From a checkpoint of a small masked image model.
Model: encoder patch size [8, 8], decoder width 256.
Training: muon at rate 0.0059, 12100 steps, batches of 128.
Data: trained on rendered landscapes of hills, water and sky, 36250 training examples, 42.7 epochs.
Rows from block 0 of the decoder of a small masked image model, named by matrix and row number. Rows with one number belong to one neuron. Each number is 128 + 32 x the weight over its row's rms, rounded and kept within 0 to 255. All counts start at 0. Numbers have three digits each.
Before each neuron's rows are labels from the 100 images, of 14976, where the neuron reaches its largest size: "top examples" is what is common among them. Only what is clearly more common there than usual is listed. The data: rendered landscapes of hills, water and sky. In brackets: how many of the 100, against the usual share in percent.
# gate: MLP gate (decoder.0.mlp.gate.weight, 672x256), inputs 128-255
# fc1: MLP up (decoder.0.mlp.fc1.weight, 672x256), inputs 128-255
# fc2: MLP down (decoder.0.mlp.fc2.weight, 256x672, transposed), outputs 128-255

top examples: noon (94 vs 25.3); terraced slopes (65 vs 14.2); green hills (35 vs 14.3)
gate.12:151176168104106102131155109093159114082147127126111129137146188148149143185101111089119161165118085155114136198136128124124147159122142182129192169115104121081123155112085115142145147115254137131120125171151128152115103123163117111102140161112066079091080098119136031110069126086119165070159095081147184105112141161118114134139125103094102137059117070110121146109056163131147101158152
fc1.12:072057113138159200150160135149158133168138130128139139112164092137122128103091120217137119136138168115134106085114108125134127112149114072133095061115161104171062099123148116105121129147010071116074080051067091096134129122145129150175099135124143161168167125117131189118163164124112119123098118155100170176139094124128173182159089130184145118149143181139109133118184125142146155071111
fc2.12:105143106087145115129069106214120170063096107159077032119130121133122091138140143066117150096117152122116114127119168112149188105128136110108148126141149121096119171143066184121106143082124168074177161180194099179125151088065081122048130095119141100132125117132059078130181142118152090097127135130129115111127182088117118110141128138099147138128161064125098130117111145185160071125128

top examples: snowy peaks (88 vs 14.1); noon (72 vs 25.3)
gate.208:140103080129120130110162114154112142145147108146062132090092138077137114132106142112148126143103086126142112074161069161194179109111052112145086121091128155117104125115151062169108151123200135129112113113100123127129142155101165130128160175157127138107197112141141083097128093143155164137094123129150061111168110094148139075103117161120131172088169132139162179131048116062122170138116
fc1.208:132131145126135112206106144153183102143132121099103139105111140108118135099122107100089136139150085121145116189141125127188128118101121100116118103112167145083089153116077100031138119127084050121186119129179056152108168102131132116090134117144125093125079143125147131150083143121112036107133138114173108103101160175159153122101112132133147089145143126123123107094118127168148119094111
fc2.208:128069124167105134084144222124179123184070155150170129091137084087172144164161186105149109078204102083116146117105101124131139142200220150093154112136122114165127121161126153146159142133066141073176176118093157189205105080143130137122031096106125167115083163120103127163186151115155124150181121148052146141104144133094156144144153170090170121161127131156126099114136154140135060110102

top examples: sunset (60 vs 25.3)
gate.308:167123117155117154128139133147121124144130138136117110116122122125118138134152125125115125135164128116110141126117171145170129125146132131139123158080197110108152102070126133135164112118177094083108110144141146134123118134116112135115077119135117149127165154128138101120125140161132122108135142139105116098160148153137121121136149101123120076126118149195101139120114138116110158128082
fc1.308:136118135173167194156108114141104120171117111131111096115119073127124072122158099140115124129160132121112129153170166181161165078127183103162131138108169127114112114168149115122188120126141084183149058122082121147109151129125129175081106141096146147156130121096137099112173133167095131122139136113100149115161080132105112140150136037080103104097119144190168155139110073131123158108110
fc2.308:138200166103139104126141021167125128126137187111069188074101132078137100143107108143167128120119191125101089182136115106110119105127077150167118153119133180144168084110154108109160103150092073098152057125092119076136091121118094082143098111116133164115098116141207112104152087101140126123169119180116164128098099154167114139127165095122113160156112181090038127120113162111145166164109

top examples: water: dry (88 vs 55.7); noon (78 vs 25.3); terraced slopes (67 vs 14.2)
gate.445:116118125135123099156131164132173132154116131108150149197137111147117159134140154106095132091160108156108119182136176151138154143098113142121137152079105118174104146117137084008113156174123119130109152152138132117098126186136168126118140094109145057088201126135107098119103139133073054128134223148129119090078158120107178169095113139191184111115127110098122115096123129113100079137134
fc1.445:109119117143144147133130093100177157135109194122155046119131087149115170098121151228164124145137109140101117059111129129154107114160146116157120055098122134173073153107186126129152128157081089130139082121106116117127140124120119122150108087149149140123159158161126162151090121112128152108061090136117112156070048110087147158075158126184161088126134161081145081070132076116131152085113
fc2.445:089125086086148096133171150140120129117101104131152119089131191103072108148168140109093117112088184084106142168177172100101191128088165149099128153158125090037133146174111112171088146108142203159121149123119159136147146128111126120094124156175154137130124073122137148106134117151159110181163115134125138086174186156132106139175146140053110159074122075129104133217122181185147061154141

top examples: night (51 vs 24.8); sun or moon in view (47 vs 8.6); snowy peaks (40 vs 14.1)
gate.579:101116153128130140135114157145116128113096070138093209079142125141149151154141129133131174122073157123136109131129061176184176122065118135148116143124078147141115123120109125078063132176186132150096121143116113146124135068095135080164071143080137121085114055181103073096176121106116174146093097169102168087111113122135090137076121191166136192093160170117126115121152163067064102105103
fc1.579:153109100105100077137100088159131134191181101107062144103134115139146113140153128166157153141104120170142122096085082144203146124121136104174129109175078144163109156151143133117107068121172096121134130119081128158160160128082101103150130162093158166154127124163091142109142097113127194102140121087145137137130118092160114096184137168159160128111137101122106150175105181108129145099101
fc2.579:135128148089141193113169145166088097131133108134170064154123143040174129117114124171148150134113159117146193165161110127109142091087107155107132136160089112125136152110137118142099112110125114186065183120132163151136107189099116089075120144078117135108116072150128061112169161101147109220121174105106193147168059069119159081098128159139144105067158134147087108154090141154113101146120

top examples: snowy peaks (34 vs 14.1)
gate.355:125126127146121107132102122081130120194164146134105128210149147131144060130093140110124157102107053151082128107127120142113123095116166081189147091118076140170161173194149148159168103136143099127121100145135136133141126130133099155107150156134132136105151136156065175139114077105080164194086110111110062125161120088090158164102136083117151182172115091073115111163135049071128152118192
fc1.355:161142176158130122103163185189142172156074143118107179094134154164073160117105106135138092114146060113167093121143177136148131093093066159075103146117107111153087103078086080052085093093101118173106093112164163121079115125127118126118121144119167132157153103118139122160120160159174120080184124185174096121103121175173146112134187163175143121124129131145163145155147191138133155173087
fc2.355:171120121177171181114134152091122132143165059186126155106138092122100129131094097068113139113164176128114103202114161099128158139146096131153110144093186143134123124092158072154116133139142096065181096166115120098108130098135148061108153116107116108176177127079182191164114163197134169183161144128189123085108178111133064115116124129144129132128113153155084141067128115230135130046181

top examples: snowy peaks (45 vs 14.1); purple alien crags (39 vs 14.4)
gate.258:150099114105064059068123087092148116170112116108105065158108114132172100114095140134107101135129135082102164088224110080189167079178147142153122116144106168130156166102124135139124063161111051072102108180179159105149125136137129114075152098148099110157150109148175113110124113093120075112103166104114116106207083143130131121186097139071105128148138143066123152145081178122146156118171
fc1.258:119061027134122120128107101100091106112131097092071112111074096120146022103116136087173125110069093145153117122157113122086112075118133147166132143124125120104159186198104104159149080103119095188176146166167193183197213176158156160143160155166169144103149119140135148135089133139191192062203105120128175109151156148078151128107148085102151167161105058149108129181124081125174161115170
fc2.258:076104170196091132143144143128137151127132141118117154080060188158117079112167120138133078128104090145120201083193135090091081084142137093093134112124108134084149131123069132092137132114104111194148138197151153129126184153204158154133087135112105093144142149086113158140141131145123094138151140163078135152125131161122111097134110120136114082126143056101149170129106141105140149164179

top examples: sunset (54 vs 25.3); red mesas (50 vs 14.5)
gate.288:097074140116154133151168117126131144058085120133112180147034120136108192154136123130138117118149078125114108090139177160116130163113124156087121160128142154094058164139105153138114180144203166112134143142154089111098082067145153098114120092128146092085131141152116174063086159080124142075139076105162055149078173109114158099084154073067117097077082108168102056101102198148109168172126
fc1.288:097092131096079124132177136152127203080119133106111107101070108126115131184153103121166128140107058166142131132105172153133151106099133152180107121137104167081127157116133138160103115092209136162133087121097106092088155147112136046098131137148127082134170160185121159150106097148187156117078121104132090116087153095087133065086123141084132139074123138175192148053031098145096146185120
fc2.288:158097135185196104139203125054141118163126134154165176100162180134082126071186150173122112099094182154140136148114059122095138115130161143133125134134122097124094114077143069147160093158083126148129129136110135105160085125199144199159170119117131130171122115085136214120119126053122106127150132159147148123142079154171102149124133106118160168135124112113121108164195163141096091109083

top examples: noon (71 vs 25.3)
gate.601:148040000054060102119148148160190189142119159147161134093133124125152200095130147156119114125164172090164165158134162165124152167155134110166116141159168101131139134106128142081139106147032120253197177088087050073096080115099115131131093133089122102134171125124102122096165099107120111147077109106094083140122097124188083139185109145130103095121117172133123097144136206128126147094104
fc1.601:102186237193197184170127099069083054059109119103109094122132163113085097137127122104104096084105087115075111100107158124117119107097091071060151109095137135126085163113087140129131103111183125064104095146193204182143158119167179113169183092172173174136119162132141181190097136134132127141184163101109156129098205184106164107118130121135133136131109117176123135123124056141103097143168
fc2.601:103146205179156116097145104103152100148138134169098097149135072068056121112119064122186121126123150099136162166155113127136167099109153115119158098131110109065115177181084089137121123110125135059092102171202159179189142157114201152150150109125137135099194117158077113066137153090099091117102114151171145171138127164131189077110115100114108163101128122067137117100076055144159046096098

top examples: sunset (94 vs 25.3)
gate.414:078122165093104098088121131109091089121085121134097149126228151134141129079132106115130139149197139104165102159161163141179179144109164126128151132145179133171162138161154078101157098159040172127091106137153131157105138136175122138106126094101101150130121114089113051124162157086052038130104102144125130116147058137204153179126103100136076158147188136129108101171121147150153136110130
fc1.414:086114147104168116145111112100122090165158146141138123145228182124131113118089112101103086125147093089153087136120097106164167135151151118126129137107177123170146095088122079112167084098053120105207122116123145130153136123159114122112123134096091181153193175136146082114206185117079094136084168112125139151136096132191141169229105121101101097153196149119149140117135179116129136151162
fc2.414:076134121112193103114114121130156153183139084130083140162113110107142098067156110123109118137176139070179200083132074168138151114129159152174083115130106130105106083187117096110052051146137166112133148127115115126110109154138081189143154101065070150125163108153134144165138147127101128116202159110136129068131175144128114108073107118129144110133206158147152113158111107121178143087112

top examples: water (74 vs 44.3); red mesas (58 vs 14.5)
gate.548:099137129145112149143081113157132120164099150113225137175126149136140136125133142060148171146101072168149148142103083174075150166137116076152164171145105119122180161188172143142124095085158138153135093139112115131136118133131115161133147168163063144174096071118076101131112080085115234127142117156127182125198093132151105163153166144151160163123138084054114088161107143077126163147182
fc1.548:148119101147106131167104118123098140124123135149165134215135185103121177150144111119108117107144140158104171125102125128057145193162165109142132188117136111125171151170163157186151144122138150140124143146142110140104132107116132199106106178116077111174143091085072089068127097128071227137153115125108142131147090155142102158160144095103120101133139085120071087092145139062091161117165
fc2.548:111117083099173108180089107142106170143120151116161157125110200127088152136127154143088105184113164127147128121163141164147158089174141147154140094098100084110150128137121099123117125154077123164145109164159083144176151125179170171094129153125116055105143122129078119158139089083115172108137100121125107169134119157110087117106185135058145198196116154129151174176137137068160168164138

top examples: water (77 vs 44.3)
gate.618:173142121111085080062148126095125126115147164112148155115053099135126134139143151152157192100105186143150125109165123144085092156132141156073168163217108132149166119179203153133101063075152117094137116159151104081099097093083102123170147105105113076168087095126161156113112106101155126125173149141081214115139122159105156136192174123176094138142126123165156135165107155127131112136172
fc1.618:094099163114132124098131090127095076099085129095112133147146142123095048117109102180130111146101116124094128088114112137144170114144053139089094135112105179140151153208180056174145148067149124155167141119161177131168151159168172138155131120122110097132122124127135071172121087158162093146135134157169109083120218147108164080158140137122157159162124083112102134133115080164136118173145
fc2.618:073121166136128086131158097116155149125105086127150158118162123063087079056176174154204131125097136139166078071112059156101101140081110066057086123158128133084114120095134108139109085113138101156117131208140108141149160145126138130147116180147103088129079118147154143154126104146190097117106128116171152095099134161079111124219095047155124105144134103183121128161121059101190091163127

top examples: night (73 vs 24.8); terraced slopes (37 vs 14.2)
gate.465:140155126141130089139140102164182143153161139114018136132130153138153109156148133172127091106137188151102111106142149109067099108155125146117125183155206110111148143165168044143195083122189127111114116131130162128131118102114115160129089017086159121138181161142136154139157144186178171153120108134084159157083152095107085122123164059129026114148117121152098116097110085128116136084152
fc1.465:175135054105109096155143081132211091057144137161084096100117129106187155131093183129149093143168206112120145174119111116165115170147125102055130129142143136153146134145166117157159092196168168142089115149186190092093091121129113176134103080156091143177087156110149095118104166100071141128109153103134171109164118122116093145175121076099107147122078131225151103153119136147134135104169
fc2.465:088126176089153188138093115117163137132073146054137108151183118141153094105131131169184168152089134113096128092128143092152148111191058138134132144174123107091110175118116104096135127120147111118189165088150127090052109108051155123146086121106168137144089131109124118133166074143116073138196112101115085109137144091143129115125145086198146187165114123079109114142145135158115113076136

top examples: water (93 vs 44.3); red mesas (38 vs 14.5)
gate.433:095117090100108135150119139116155121124116123113140087191140139141138128124118155057126152087120072148119140156102169121157120125146134164137145134156038149142096138120129183153116091090151202155114124146152132155124133134108152176146128087114119124125133146185144255138095085120124192136194141111061166136122132095078056190111189145164103137182098091051109146130173097129134138163137
fc1.433:074133146159111127168132102123121147140131064135130112169098126112148110125054088120077121162112093165116175120137119111178136117170147154150156055139130098117154137095146212165134071120128068111182129138072125201181151163170111151147143135152133122089118156122125204111134133154135202169166178135085154108142113101091122184144139130130171113148183112074215118089080068144157131119156
fc2.433:142105127103093176148104099105131110106107099114115099179079175155134102128211142131091137115107098169101143141175086109096166007162105163164137151148074069153092141085155137145181130143117096157127114125131092114158201175109138160139115131128119105150151126168114205156129113105079161141152146139100137134097122070133096148112174149134130143130167098161065146140181096157065104145081

top examples: noon (100 vs 25.3); water (91 vs 44.3)
gate.228:156196119135102119100143134134159177171087203172130124142152165086146154151120097170132127123147106117150110103075113114134122172179101112172162113159167084152102119097103128113131178151144157133122185146127124068084124102116140094166125110120165180111117095167097110112132086071132134118186112139129134136038134218124136091062112061097100142133107129101110138069102101145147081163121
fc1.228:128166122131124138127109127139158180113110192160088120115151137114148107121092121197100086145121108144159172136110158120146111142186098118174122132145127144124114150129091124117127193126195125083103125143088128078075143151117153117162119112117180133111161148140094175102089053112131135176090133110108076093036115102097113130043103108069148121135097103069105109049078087136088115118173
fc2.228:153109085100086165075135178048110082107133096128185212104108157176096123144119115116131110118016151112064142108165140160137144124125166125153100164088147175122144118145135121113137131155120103105098062175154147085154111175188126129125114135071141191145122095097129138110104094138154126120128131128115204134176085168145093127241173114088122161126140080172146126151113141174136148156119

top examples: dark volcanic rock (34 vs 14)
gate.207:202137153124112127135127128120159126152141116138056071115089186104098124163128148218137162107123212103095146140136128166141100104124175167153101138131133166096127158132223109107176171146139136084123160111174107106119092143095092152089067064120150100130115142140121124152130104170103146125089118132075159133145156146106078103157076093109115136144064172208127102114140142125092130127142
fc1.207:182177139097090094092146101100144126098095120104159113136095146120116169171130098136153130155144113136110131139112148130063144108149161158107094122103066131153126130102175143173142170097150173151175144143148149128136094124157111076117135136135042094164107140132147064137103131159132093088081108112155117131147153124136071070161128158108188094095128134203147161127119199102157169187141
fc2.207:135140137100045086107103144099099100103117136114170171118148176130126155184134100127165150138097091155086100193152110123130137084115175144149105130107123199191147102169125114126110130058084102099179194168163156174219114125108103118089100123182184124153130162156085113120137129157177131099084105113138061143156188066103157113141136134130171130136125122135200145150146112116133146107103

top examples: water (91 vs 44.3); noon (54 vs 25.3); dark volcanic rock (37 vs 14)
gate.285:114134142116102147152103142104149151109142178171196111154139149141117126130125095179168154137131156160105113125121154134137157107114116061187137089171097141102138173132177165110143098072146174090094090073157148166171133131140109136110170127068143120145096116133106142110116092099073166066123152158068136113122078120080147119185070122188073168140148111190109190190108146116127139109163
fc1.285:158147127150082096085118130109149131124166079120152109139115125114132147139109102099153131106109144142130123124151114099173122157090125111097139138111129123118130097131160110119115121124118096130178159158119113106122110143090093130118128133098131113128109134117142091117135142151144113136136144157117162154121134118141158135101116162146152135115173141094167140123110130127145144125129
fc2.285:133185069100138146119156132059109126127180110165140095121103135099132111079097112122146140143128110124136068162055156180145121163117078100173129093128104165115132173113052107120122110122094149127184139228107162164085094087147114130122144159081083143117078101111195131125129176075147091156137160148104084119153148138139101078128151103115079139085139128085089102095119144066154101125143

top examples: dark volcanic rock (34 vs 14)
gate.559:170133175158192169133104163118098154176121146163185158108135090113164138146163154129167155094090164100141125048078125154147143145168119081173122178107168132088167118091123164105140107133100077113148153123120120120113109113126095107097108147164117108142176128120101171059119085098126125149093136127143171115097173152123165111145117196127194145097127094088104103096129194110103060095143
fc1.559:079102104120091094170177086146137104123071117103096094081119145164121163113094146103087127132137092127122103155164102093163093123083067099128141073156103145156126150172153098179144075110180170088071131132121091156111144153113153134157136149075075142106103141160140065155122133118116153120153122130171115116176081162184083112134121097137076141131082154160163123189114088134151137156114
fc2.559:098124108144165082209128158156097172111077153129126023116098122095161138122135104127147114149197147137103121190139111097142149124168122053126132118111149116098157185139054119161070163142084129105152167142155102150054094121154115145146131091140136074125100113150152133127094122128135085102097141101162115097125081152136067076197062143175120167083113123174150171145145148147066167122158

top examples: night (88 vs 24.8)
gate.137:255255233203176188138170137122136136178164151152126136114111099143134084131107143126134130136131105096113138097159127125202135094152131121126091086125130139093119163229090107163161084141109089094136103140154140146103124119118117113137091124120141095098087136139177129111098108117122080122165123109145163098135141125112157132138128157078170133178120139134156089136150128170166102141123
fc1.137:204183189177175146121125136179151117189197154141135138100112121198140076168131118178121168169120107109129118087167123145202149088176151149155092113140134139109142145247058139170163106149082077066105120176162175140148098088151125088120057124144105113122103108106145134108091087114096118127149098101135124064153104104099151150157124127094162110159068161153110071171133179196155091133142
fc2.137:161209168142178117140116083101133152154095159075168150128102093110192099110155172144101138098105099202080159135130132090149121048094138082098106122180165199088118130116140105153150144164084105132107144172115175109090128140142153129156093122163127160166114114132166191117151147105090102071127149179162180139144129131098105138204134193133108106139165127116103189152124142113150139066166

top examples: sunset (52 vs 25.3)
gate.118:115141126099105113131126085139117118113092100121132105133109097113129128094105119188151145113116188155162115164118077110112132107113131062118111153166101138103114151114139141107096070085123156166109081108132158133138120136102133127184209122136156164128098139069093080099190128098116077076145145141148170081168080123161131068126074142139102195104149115143164188151136076120139178111136
fc1.118:121153111150113141143162122168168127134119096165146151111111136135137144117117127130127125122093107117147114125136084088151129121108105141095131113137115128098161126188129126163116077144086101128138103141092130129118120105131128136107114161137130095117141110085130133115094153135118138134090138166127124095156130148142159142135126147115175092105167119120128106091111141157139120096149
fc2.118:120154178116131150105124131191082068093142095123154069109122116123131110095122180124157130176093074120132166132090175095150174138103129117097175140105131134175103119181091074120124111139099133087090097098135150103127104141084084080152144126104151126130036142119161110090080105131177133144117098156113127145112151128146083126143103128089096155097138100146111107116114129148122147116163

top examples: snowy peaks (38 vs 14.1)
gate.550:095123112087133093101121113101108078152125084091063128159129106113123108175162096118146149177158159125178162194118126111150166112133100109093085142141122116153111099141118137156164138201202163130124192097159145153167127122158136132138073139123056128162105154153123171093111093162118139124101112084124220085148096074086080105123157157111104150144107180102104109111094100152118087112130
fc1.550:209183177129115120089143148171133136179183155142148164113122100125133129110146088171108132124225136130143127178158107143159121133091160149122158159097167149091134177081145130127123139118090142070114127107166112118096114104105115117068108228095140119115184120111057111074129107144098178125129126090099143101144097171152091221120139110180040148140133117102141127129106109202116095097140
fc2.550:177178115174128097135168137135165163144158161075170107197133077167174184138124137186134121140180140123109108143117111116190105170145113101109136081099137186117126075072062161111143119160135154132148091140139061151128187138104153127087137179133073139090126100141117107155167098123099143113113147119086138065130090153116082177157108181115154189149203133119143118146169101158158053084108

top examples: noon (87 vs 25.3); desert dunes (44 vs 14.5); snowy peaks (38 vs 14.1)
gate.127:080162090179136165108171137124122134132077113182148163155156117167158117104186177155150124119155175102157127211120103097132154129121146145133125124120122190129137156141147090117157034137111122147171143196110151118116137119098114111111099155108094157173089091113148078118081144080135154063152088122145175069142075109069145083169072149107101159167168144165127168137173101143111129130163
fc1.127:157097120155125144109158118134064097118104151134147177105138122135106134133160134189107089100090153126134133107089126112137100117171135155121126144132171138155139116158096128123163109115131123214136102101147129119144134127122159137127123142178116126125159152121135073117128135137139099152168127101164153127141152154116135119205122076089170113144107114183101124141130124092125142147157
fc2.127:092131206119122175155139089156140122084137081106128153083144171099141143094141133144180141116110124099122115135077150171110119070162169121097173190086170186087131127154131140147143108137144098165099078088147110108127160124132101158146115147134123126145101155126132166110114072119158099069148178155182149125130168144072091127076134120136132148168074091146108076158079107172170107121117

top examples: water: dry (89 vs 55.7); terraced slopes (85 vs 14.2); noon (59 vs 25.3)
gate.271:140150137156079100134136171071105155144098126128131121177159121093117165117133127106124139132129114130137124188167187103096148141126117119085149184031122122086063113122115095128127165142158107161084119103157163114090176112125077135131145118140104092155150162166060081122133149163123070140136152150061060135085178140167146126082167146160146154124126187124104096079106127116106177121109
fc1.271:214234197171169143106125093105181159115117170122133084106113048157137108100099139229152125144151112127133128072140144122105088122187106071155109080110158111165084140106147094111134117132091101051105138160138161154159128134128127148157087118159154129154139154118156172124085116122131129092071105149122088125097053078099147137066147098158159113161133145122136118053133073138116142072124
fc2.271:114064065090140096128083194149091119121146098163152149132117176092094144149140136077117160081108164133104074175133120133135201092077153146103125177115118090057135166170121152193111134105164158142107165100149094129136132138130083150086124167123146130094076070105100124160126141203134115154178151125128128113188227169159119151150109181057123118123118110196128103195131164154117076179162

top examples: water: dry (85 vs 55.7); noon (76 vs 25.3); terraced slopes (63 vs 14.2); land: desert dunes (36 vs 14.5)
gate.377:140135079172124152160078173125146143123091178150155167146160089146119180126155133133128183113109157159137141134172194131122188180121126094141158128060097133114080098152137099122104223167149116134116134130156150103093159155071116116147168130125150034094195106185103071125137143120148110118122122137097064136090166120159136129084090139192098075116111099064097141084125110172146093099114
fc1.377:027056072083102102132163185154104116158161113134144174162133203093128124157165126010129152127138123138113114182149144140144158146066147159100149165130105146070184126159122134135098123098200194109112107084095071113054081119094135094081144138100137099124092092129163112135157132152161118130196160133139140099185176146149117103160169149108082162116163113149142184186120170120170105163133
fc2.377:175167179194126163099142070112162118155075152065089171126111116135120117098081119175127097162124109135130123108090143162113079102193125129145139144105158136246131107105116086043167132129030103148162110167169138119149122130136179114168122109123127130122148176149128098137151149083118110139053107123126134154089085093091122100114108049139119114135114157064131113070125082058134153088101

top examples: snowy peaks (67 vs 14.1)
gate.367:077176102068069178095126053094097120117115120125117130152119140115110144180125142158161185084157164109104154151120145141195139118062181102147169123173109176163141131085118146118112176126206175108102137088164077139140126154149110124126137097104117086102124119189084193146087061112098135118088140089104142136128079078124104088134051127164138170150146166118150138138076167127130075125131
fc1.367:128116125054086034081087121083139101100124116124181105071095128115106116120152139132148143168112113141162118113144104169207151150143093064106082077125071101101102088115089113121128148073188132230231196138137105125100073087098108114121120108133093102179105104127173112143078120117130094133094148109176116105103109140135145061153147133140159131108125152233151165122105201123156140170098
fc2.367:160107048088038129097140111098132102136106111136170182072145157112155151128170116134112163160085117112129148142132135178137100080168090098119147131163072134080169123087147127104093146083126128164191158188159165113101087086120128149097146146112092106153098121115208132110123092103105114176115163131139097068212121146185159041126162099111168114148108168132123172090120177134066133105135

top examples: red mesas (89 vs 14.5); sunset (69 vs 25.3); sun or moon in view (26 vs 8.6)
gate.7:105189122096108111103126135114134101101095071171082117176164175170134172164173148069112128120095120136128171138125134135164129115121120178068144163152092144090063105101124193108172143173183128166099115122130135161155087078106151106116097073166086176096081139146164106135113143092097139168129062143087126100126102138162104123142151067128123130153119130079094095154167081133133114123086
fc1.7:123120127138173114078095127099149138124075123155129121199164171166138183131172182064141158139143145123100162157142129131153129159169183183079198205138105163120111146127170160106173167179156152094106064125156136123109109094120126108142134045121087162102112102072112061133078147095112104139141085140058110098114083151121064117098141093108102092130123134063065080151156069106131089103092
fc2.7:191110120127121142096092195088063150120176116144137194110141126107136139141139115190137173136075145114132149117153120080133085113063103082166118141180152125127109083067147141092145159068087098132078071119087148104128087153199167142132092155159150168157125117101191199160142102128159203122112138051140188157165105180151104144144174116142158159111124090154095130118142095112102174128093

top examples: sunset (56 vs 25.3); sun or moon in view (33 vs 8.6)
gate.606:137139187106131141100113116145155102130121178174096134153114114129128097122127145122108106139066177109115182127113134111061134130117171136128178133168153103170134156111134184139214143165153102107124150140144148096137123118114129097127110056158138172105130153151112065175150117090120102120090097085049103135116149164088149071202123058034103130127112118181084105169127108108110151105210
fc1.606:142074137088125130113113139132122048128168109126161123130097142150094094145134139175094130137122142124114140101160097165150104143127116103160103134140127143162093157057087169092080092163161076126109072159135130140144108120185216104165113140174150146162187127183108122147193149098137146146079129139080106119192098134078124105243087151153117167079150144245190117144174101117129141118115
fc2.606:128147171097176112122116125152107095146133162153163012105067166115127101157100179110199123138124152096110187178090156123091110105158197092145151117153127146139129133147079120105105165187136130131123190115170178125175194098060128129090119112097156113173121137095137098153150145155107102181091108102104123116130182052150138108118107067124166092135068141164138102168094141137102127095174

top examples: red mesas (43 vs 14.5)
gate.403:123092116144157148108092126126130151169160163111063132096153097136126116131162108194149153123097132187127126097129115133061108147143129108138176110150133151138122189192156175152227079090137150139102135133123097130132146130130085044147142107138149158132125134116106068133097112139153141093180116079135097148090138206068145103136122079118075105126101106124107127128065055196157179097157
fc1.403:176152150158174162173139169133181096122192117147110098208117107091100147158128138076108161136151095140175120146109171077133158120123127125129153130142048130077086079135101090104149186077164133122130133090108121104140113135127126168089135130092151095080084172088113154106083151110113134102131146107127147139088106104138171113034123112115201104173111075111099135150096180128152153169099
fc2.403:113180076105145171175122137131067109114130091159138201112123139121192176101123117105090113146114103128131133137131121060131151118129192135240080151133118077145124161062154150169111159126129145127090130141066131130189065106159110171161158190090093156132121159202103114093126092124153120169154170174169151154132146125116098125083114138106110117077214180144152137112169139072134128132086

top examples: noon (51 vs 25.3)
gate.8:000077191221237249221187181154160135153141122125148125124119132136132140142125126128127148143155128129120142100124153131132127142134135149144148134131138132139137141111132152134143150148105143000000000034058113157146148152152145119129127152142121140106135127110118117128107115131117119127120138121127116115133113127134120124092128133114127104124110113106113113128133093135132115126117
fc1.8:210129098029060064101069139145108084139187096086163130160143138128158110127148112208110167187139159152121104089129137134214161116143095099144121140161123102144131153125102172135098073181112166234229227164132137160149124124141131111107082154071091180116122122133126138110140142116081150107083127085139098090133128114106107057180075112140145148103109138137142121115134116093118144123128
fc2.8:077059169176175165146173115105108125172077150142134229116100084142143091169071132140100108144154115136120124123137071124168148117142166149129116117127106157117080132171091131132090092122104135004076057056093113109153121120143096134105135155154111087181160105136085130138142155168144106160145088128131156103113169118104141090105119177119105112150099081112110122150103112148146145164191

top examples: snowy peaks (75 vs 14.1)
gate.11:140140153113164149138155119142107145161143131107125109141143113140129151110125112112129135136186143120108125107130136135142145120113144155129105108124134146143137128129129136150104125112125115100114127112096113094115116137091126120142150153113141121155106137127127097121122125089133089103152128112130137111151107115126154119130115127113109142144130148135088144132127141129141105118116
fc1.11:142146123113136158157163086100129157192126121118203101145151094114160117096165096182146115180159129167157140148198125140134144117136191113167130213125109139126144140155138145125121062113083081118087089141102078127130144112107165121170160125108110143158110142139156129091153138110123074147107075115140222100145052084096150090165102119140067151114127136155113146173134112122141111083092
fc2.11:157171097092190083081117184057111125190114100192097175098170067146123157119111131103120134107171141174125095151171123103164164092120082131136128090075154093106094192119104141199182140101162083129111117105132148168084089075177157129102142120139113169158154130086145100076127137096115134121119128146123109123112071148125142158130166160170133135106098131104144142118075140094123161083184

top examples: night (93 vs 24.8); sun or moon in view (52 vs 8.6)
gate.366:136151144151132118113114109101135116103150147119153150129122122127125119126117113147126139136130128147147143124133143152135130123121132128107131133132122142138142129133119134136150101136102165142114133133134142105126128129137125117138136164122101135141116114126123123115117120115126112134136147107128134120128117165132123139117135158136110117130143125118122130119140154155138105141154
fc1.366:126116136143123103101112120128080180135081123127114124127121103095094106122103137067078137077143093088127080087116078111112117137110100118116126136104108116112103105112120115104086117103099099125131102123133111130103155130123133145134159152159169145126149145157165113170156156132142124121154133148174159167112137128141141133129139156098155155161127120120136182160164126123139121164140
fc2.366:130126123141104118126112114094116147165126110106095000136161122130125090116108085156132178144147147166121110096142165186100091106133123216128082097163099097128131155135152065101130124178148157140106103218135081100144137146185182160138153117186060139115174111138154155080120157120145101162154152127156130182126098138169103105114150116101095156077088101105108117094139096082134167149113

top examples: water (94 vs 44.3); noon (56 vs 25.3); desert dunes (46 vs 14.5)
gate.56:121127081101128092140159139125115095070184098091057088089080141116153099156131127164123148177126153131126138139149150140097091114135099194127146129119180128093129088106106072117135063132182197117133120103116126154130120176148145144154084110114170138135170118135139193121157122171148213113176137112134113148070139084099050128042149120149101099148123151155170172091104088199106113143122
fc1.56:098094158097110133095145140112175107141133143104134104147171151144140132086118125118079099123193094116174156102143164097146151104155112145105118148135064144157132134132070154096143093112081144104142137096092140153136150109195112134093142151157125103110177169158156096134099124149109093122129122147141104150080117064196138112075143201155120120173135112022200121120183192141153125154104
fc2.56:168111097133136106101129150117160157101145123152120116100147085118099162094109107072128127111131126156114118129138120158059185104135106146130106172074176135197166128181124167178182145121059143124129106127157057060138161142113097074082162070119093122187115165118172102098115166112160129160125087102163116120147152175073124133119106152109140122161125131120050099127176128087173146177104